From a checkpoint of a small CTC image transcriber: 64-pixel images.
Rows from block 8 of a small CTC image transcriber, named by matrix and row number. Rows with one number belong to one channel. Each number is 128 + 32 x the weight over its row's rms, rounded and kept within 0 to 255. All counts start at 0. Numbers have three digits each.
After each channel's rows are labels from the 100 images, of 14976, where the channel reaches its highest value: "responds to" is what is common among them; "peak on" is the class under the peak. Only what is clearly more common there than usual is listed. The data: short English words printed on busy colour backdrops. In brackets: how many of the 100.
# convs0: first 3x3 conv (model.blocks.8.convs.0.weight, 256x128x3x3, each kernel summed), inputs 0-63
# convs1: second 3x3 conv (model.blocks.8.convs.1.weight, 256x256x3x3, transposed, each kernel summed), outputs 0-85

convs0.12:081034107175116145202153124116116138153096130142094150106116193102159146210142110131086133110111145165109135119074105128154123166163160131155117090103090154072114111072161099130087162172105095
convs1.12:074165113087089240199114132122101165096135090142213127095104097109120127059068193187130171088083046125098130125095119106092118100121086151168103106113070113152091180131135114111130154102075127135133094156119110046128162121122128124067126111157062115143138121
responds to: the letter s (86)
peak on: letter s (40)

convs0.105:137161147125188094135144158214121133174126129153014122118101142092123103108111157132108125116139105111098128138149149115155114165134138069131134095142112108185053118108121147176191086172029131
convs1.105:141140094157123121127143120123138157128127159152116123163131147126146184110119099137100071154129151255132093136153142106158111164099171147126122119126243130132155080138107080106131104135217118186118127165085133152075186075109166168102103067071153079129125071
responds to: the letter m (100); capitals (74); the letter p (37)
peak on: letter m (26)

convs0.153:123165099085124121103118152064122174134134130145156134137180119127132090089080181178132119138097120094096144130089102136126153174102144191141134084119121097130132112180092049105143134139149136
convs1.153:123148140210121098162069142116127198153141092143165077129127186118161089099119247122097098153123119095131130123093161176124062113093143175103207133089139108154083128152125174135139177107124100145117129170137147125076153129167110177121061162179126100128126129
responds to: the letter t (100)
peak on: letter t (76)

convs0.251:112145152129102102143153153141132151164184118204098123132079181124082130145105177082129112126146218099104161148133078120134035085150154112091107119199099128140135095119097096126080134114155139
convs1.251:117096161115116105167110104084127126105189178124164094126094138130085091131130109154141089092119148082151075076126101103102125168083108147140114132134124089102123110141147075145141115176159102108054175099135165129142154046154093103082114126111126109115108151
responds to: the letter w (93)
peak on: letter w (40)

convs0.125:137088215186115068122076096166115148108149127130110120079130133096115152081094124147139140111215130088106177128133092081083123124119105124136123083094138113116142102114111115099142130143128144
convs1.125:154149100110054136109141117128157064080149111056179140140111120059146121100153140134147139072103110098137158083112129102132161107156163110165117186156119145126126141137138136139081166115144162174089160151120052126150134129101127148126108111098172145117142082
responds to: the letter p (47); the letter f (39)
peak on: letter f (25)

convs0.179:090119155115164140119162122084168097157134066111047145182099115194147146120093123159164218138152086089084134168138123076171161077128147152112085106184084110177114099088086121104134128071147098
convs1.179:144090159211118120136148057111125160154072102130146130142122132166151134154129132112113125109179121105145139083191130065027145106123183094100133120115140104156093089116057184111123150121104105162130073185121114103138106114163139103096099150133089118118139055
responds to: the letter m (98); capitals (77); the letter p (31)
peak on: letter m (35)

convs0.227:166116032091110142158108106143092177166123115124133133120104204108134086171129117187087116147161178138099109203142138075124175126166105137117112127187119125167174055130102129110131092127188125
convs1.227:125138144139123090186147079098074078184103138105138146096123080143129214090093110125211132117137119061120158145155132148147169122176082109116156074143211184157109150160178113143131155170127149121090148149093134189148211126186119074144116134093096135169116134
responds to: the letter m (93); capitals (63); the letter p (31)
peak on: letter m (33)

convs0.175:149156164255136130056128082017125153110127100127102129093118110070088129107093180086108103117189139114131107211172103131125120110087108115118105127131128096134102137170113143087091078176098117
convs1.175:123165162190102146130152165100066131086110211120122147143106095089154166097142112068113108128129111127087099129098120129073116114148130048111159112095080255157142085139086131138154129120133112104133081141125167091169191103142134136110114092152128165105150111
responds to: the letter p (100); the letter e (62)
peak on: letter p (36)

convs0.60:092134135215192111156154130074096128077150084122099135129112194157107093135124103218177121148120201106159096113076199142068148135156069112094126147081101157067127078073143168060108127092148176
convs1.60:143161133108131147105153161116138078170164101066117133106146145124132106167103135137158096116116128095124140104114103116131101100121165058120141107095142100121076108115086113167125109104163255127155157222115111130094117133136111116133102076122068063128145158
responds to: the letter w (100)
peak on: letter w (34)

convs0.39:145143148136188088117072159099161158099096094076105166075087154047117120138140000163129132093108150092099128088120111134144135128159195135134115158061145121090196111124121073133111150158146092
convs1.39:115115135138137128148114162119090112091056124133069149082102010117107122097143125131102103131140111138107042131170160112077086076096137144119136151109126147129129092116131099095148122110103124120091224205142199132110082127154104129092102057153097114134157174
responds to: the letter w (100)
peak on: letter w (32)

convs0.162:169117091124135117111090217191078068104119111119156154156135137127082117109179150112136114167191170094121106104169095140129144179078170098108135121080155139103113088066082129113123140116132140
convs1.162:117133138138124120118124127196154106129163043057116143168144104148112119184156061099152095169101180127125112115099147110149122046137123144159132129113086168105207132160106126099095115051210127055114105142059142147125098169112104143100115065091117179145119126
responds to: the letter r (100); capitals (87)
peak on: letter r (30)

convs0.184:132127128084101105153145152154174150106133167115146118145173081144139162154070152126155079102083074179068131150174114150176127115155208119161155099134151182142127136082149146209106093091156114
convs1.184:147142074115133168079093167166138085109171124126038116108138152151106095128100099144146149106128177131138083123150107133171141145130111239092112214113054101100104104125101091101123141131119112107110117098163114093103099180140133159102131200132123082164126130
responds to: the letter y (69); the letter x (31)
peak on: letter y (43)

convs0.34:156102149133107115130095108135098159131152114149155132125125131176123108135115101139187105169146136110134124141139102156133143146105197146126144143160135105128134116137085143127098065127165218
convs1.34:139126125144099118112120116126144129217091125079154180138115117127120110116149157147097122165111148168152134127126136145089077151124092154144159152114167143140078170154143154109085081028141126147077171158083106110127099230169139139126134137120108120108153148
responds to: capitals (93); the letter n (90)
peak on: letter n (36)

convs0.152:081144095087118145157098114119139180123102113147106124114234101127128103103129102101130144090132089142195207124148133146123190124174181103123144183117165141155117123081136125106131074101122131
convs1.152:101109107107169152085085126120091255121064134119194117113092130122126084091117110117092116058091133065129089129081085147162106133167075116119121105091088133137072112143121157095105177140149112145107092077124123113187151135088155167204129155187133112170069155
responds to: the letter f (93); small letters (83); the letter l (46)
peak on: letter f (74)

convs0.0:126149111124137071157194130059178113161103076108132132105200136147098070107105113117141083119083162118184106140121086187092113131100185178140125108103199135109132072114126138076162132139134140
convs1.0:089102152123069135099156174103187122123206088104124139169112124159129147170102117110125117178108129151087063164172111171108080114190119167096112091132133122085145088137070063117126083111132115115147146097126118081128163096091088102094104141140133194108189092
responds to: the letter r (100); small letters (61); the letter k (33)
peak on: letter r (29)

convs0.38:129092143074173145105193100106120121063128076139112192104092162163133146084096140138158102100103212121085139131216157128125109090135142110114094190095141107156117077109090176153071072062128151
convs1.38:176114104199142147110154124105115111113158069132154172089169145139089119150094087113075081107126166126151133090167091128136131135146173138101133114114144114110182107126096149130138112120152146114130180216142138112130098177147146080194154189133155145071115151
responds to: the letter w (97); the letter o (68); word: owl (25)
peak on: letter w (47)

convs0.230:138159129157098112191065119106192161148111090142086192107117120102099092160120123112138139062102076088138142089122082131079145129139092156115116104101063139144123136112110116086096147040140129
convs1.230:118154155135140127128107179143131079113126035155075124088115055090105040109132136093084140164119110110185134140108113128142091109144121105113128124093137139102102148143115164135095116184114128096170155186086108135094102091130089100109108059165097065137149148
responds to: the letter w (100)
peak on: letter w (45)

convs0.56:146116100099098064080134092106085130113184168136135124066098137125133121117085115165083116104105086156139127138060105142085116128093131126238201177139105136123107153129138158156140118123091180
convs1.56:175122145051118180149173127178071182136104099179137071079106166148127129136098148111130143113123114103120104138131115192138127144089159141095076109133173122126103126123153118069098177120093129074088093124049025116109090149097091086171101130147072119136143153
responds to: the letter e (99); the letter l (67); the letter f (37)
peak on: letter e (34)

convs0.78:140133113028255120112095136099112126118117159103114090100136150114126115152096131075121101129156156110118111100126129134139124138096116139126156123125096103127146089119115140070158113076139108
convs1.78:102111081127159139109199115168144114149134105177130121135119179153144127132165089099208151115072179144170072167091133195081159132112137120173173100071134132120180105113108119132214119110125128125095190068144190089130137123159142196170159046153159098104125145
responds to: the letter e (96)
peak on: letter e (30)

convs0.165:098105135137097159133113151122092158118108099115170118118113143243122076114156109105148125100177113187143131093101143168120084117134144123112086143130141128139096115125102076078151138121164161
convs1.165:102161143153115126138108147127139092074134182155143186143100101140099107089133154143141084170105103175133097148116179157063091108099115128092107194076134066106157159143139100100099077128133089154080079142132091135143127138120151125080090193110136105058112112
responds to: the letter d (87)
peak on: letter d (43)

convs0.186:155171107068163164136112062167176091144091140108106136098197104176144113205124119077105125108099128109138107152137103158085114084120108150123101131123101197202150141190158097132136146157105171
convs1.186:151111124132129103134083141100117102139146100136133151113100147183110053084136091133159103118147171137148082118080112178128096133088130083109081086099100085176097126102137115088084118135125072140168101077088126123076126120133130136145106134123116136155234082
responds to: the letter i (79); the letter r (65); the letter h (34); the letter g (27)
peak on: letter r (34)

convs0.180:084124196146102100130152070090128163140089119123110084046106127074073119155091129139144131211169130110106116103118141194140109209088185137145172185135102066129126103087117131123173110110143148
convs1.180:136136138110085165171217145125116105099147108121118092163119143106089165140152109119104161144109157175127112152128093180112124230087120161140155120060110133125115167148106118108106114112110139120115238103132171160120151114209170137127087113195122095131098127
responds to: the letter e (100)
peak on: letter e (30)

convs0.189:104150079131124070117138085128149098157107073102113065175099071125100166125139108109135141111163125143107135172139090138201225169125095149140123121129109149223170116061105149120131119085027104
convs1.189:117120104075100143116121077141118112157174109149118085147111121176148139107112115130152136099123180113107142137089113156111223093126153129130110144112145123166181126138107184134092127044136172101145068111127146070096222125161134172126086117111169150179090117
responds to: the letter m (100); capitals (76)
peak on: letter m (35)

convs0.52:114180158096079062128097105122124117113111064170123128150160146153115123128105127250117121139103103085100167136104077111105127139142168129088131113132101123130147110098117120115084128071116153
convs1.52:109149144073149158166179138189119157086071208132140126116130109122138129023154148139107142110129118135133133150224106145087115142094098100111148135154107158128151120127103160129128120104191080072116107137178150120094103139155082123119069151129173113086157064
responds to: the letter f (70)
peak on: letter f (47)

convs0.77:146132108190103153115098144088128140112102107091171140111160158125169088115107140115189139096136114156069138058175072090141109146084119137081142173099113131123110095147120170087129107113116159
convs1.77:172130110119110082135089110111133130137120151145129142146085099094114114173133169128064126093170100140092139079155117120118107090142101126158061113153141142149128126140156173217068109117111082127080125122101100137106104127099055133144161138133075160127152150
responds to: the letter d (87); small letters (61)
peak on: letter d (52)

convs0.209:099143144151116132108145177107135222127105126139146102120104130130132062155115165120104140093130118103136112115154117101116121157140101103123124121140145119125111145111102106105168128146127132
convs1.209:145128179124194107129161154110123151117077109112114101095102135121128117105164253135128154119128104107182064058143134166087170104168148138137110100125110076174132100140124176131131115141108157114102108130140100162135162099137146092158124125123116102109136067
responds to: the letter t (100); small letters (61)
peak on: letter t (25)

convs0.146:144140099145114104178191129158140096106092102108135154159119178156130130156114102122125162147091255165108109102206153168119097125162071142147149100138115141110116091093099113071092123076064114
convs1.146:126129093158145127092131111128104152174138147064153137162092120128148151132125132182130124141101130174158140116232102142148130161154139148107097095082124108112163105124150121063135100144211255112120148119131108107134149112097105122128119110104139136088136119
responds to: the letter w (100); the letter o (69); the letter n (63); word: town (30)
peak on: letter w (37)

convs0.136:119154160131088143072126126200144144164129123112121210129138192132111091203124152112111070143133115139107153150113140180145020167088185106128137166178133128206111094150142120120150127111064104
convs1.136:152139114187098124097109110098122060087143143099068062175118145151131252141058122133117091207142144176113135110128107127107106144091175151149086138120150173102150147106061099149112106053155088148103103107135127140136115199155151121125125138139094100078129112
responds to: the letter m (100); capitals (71)
peak on: letter m (47)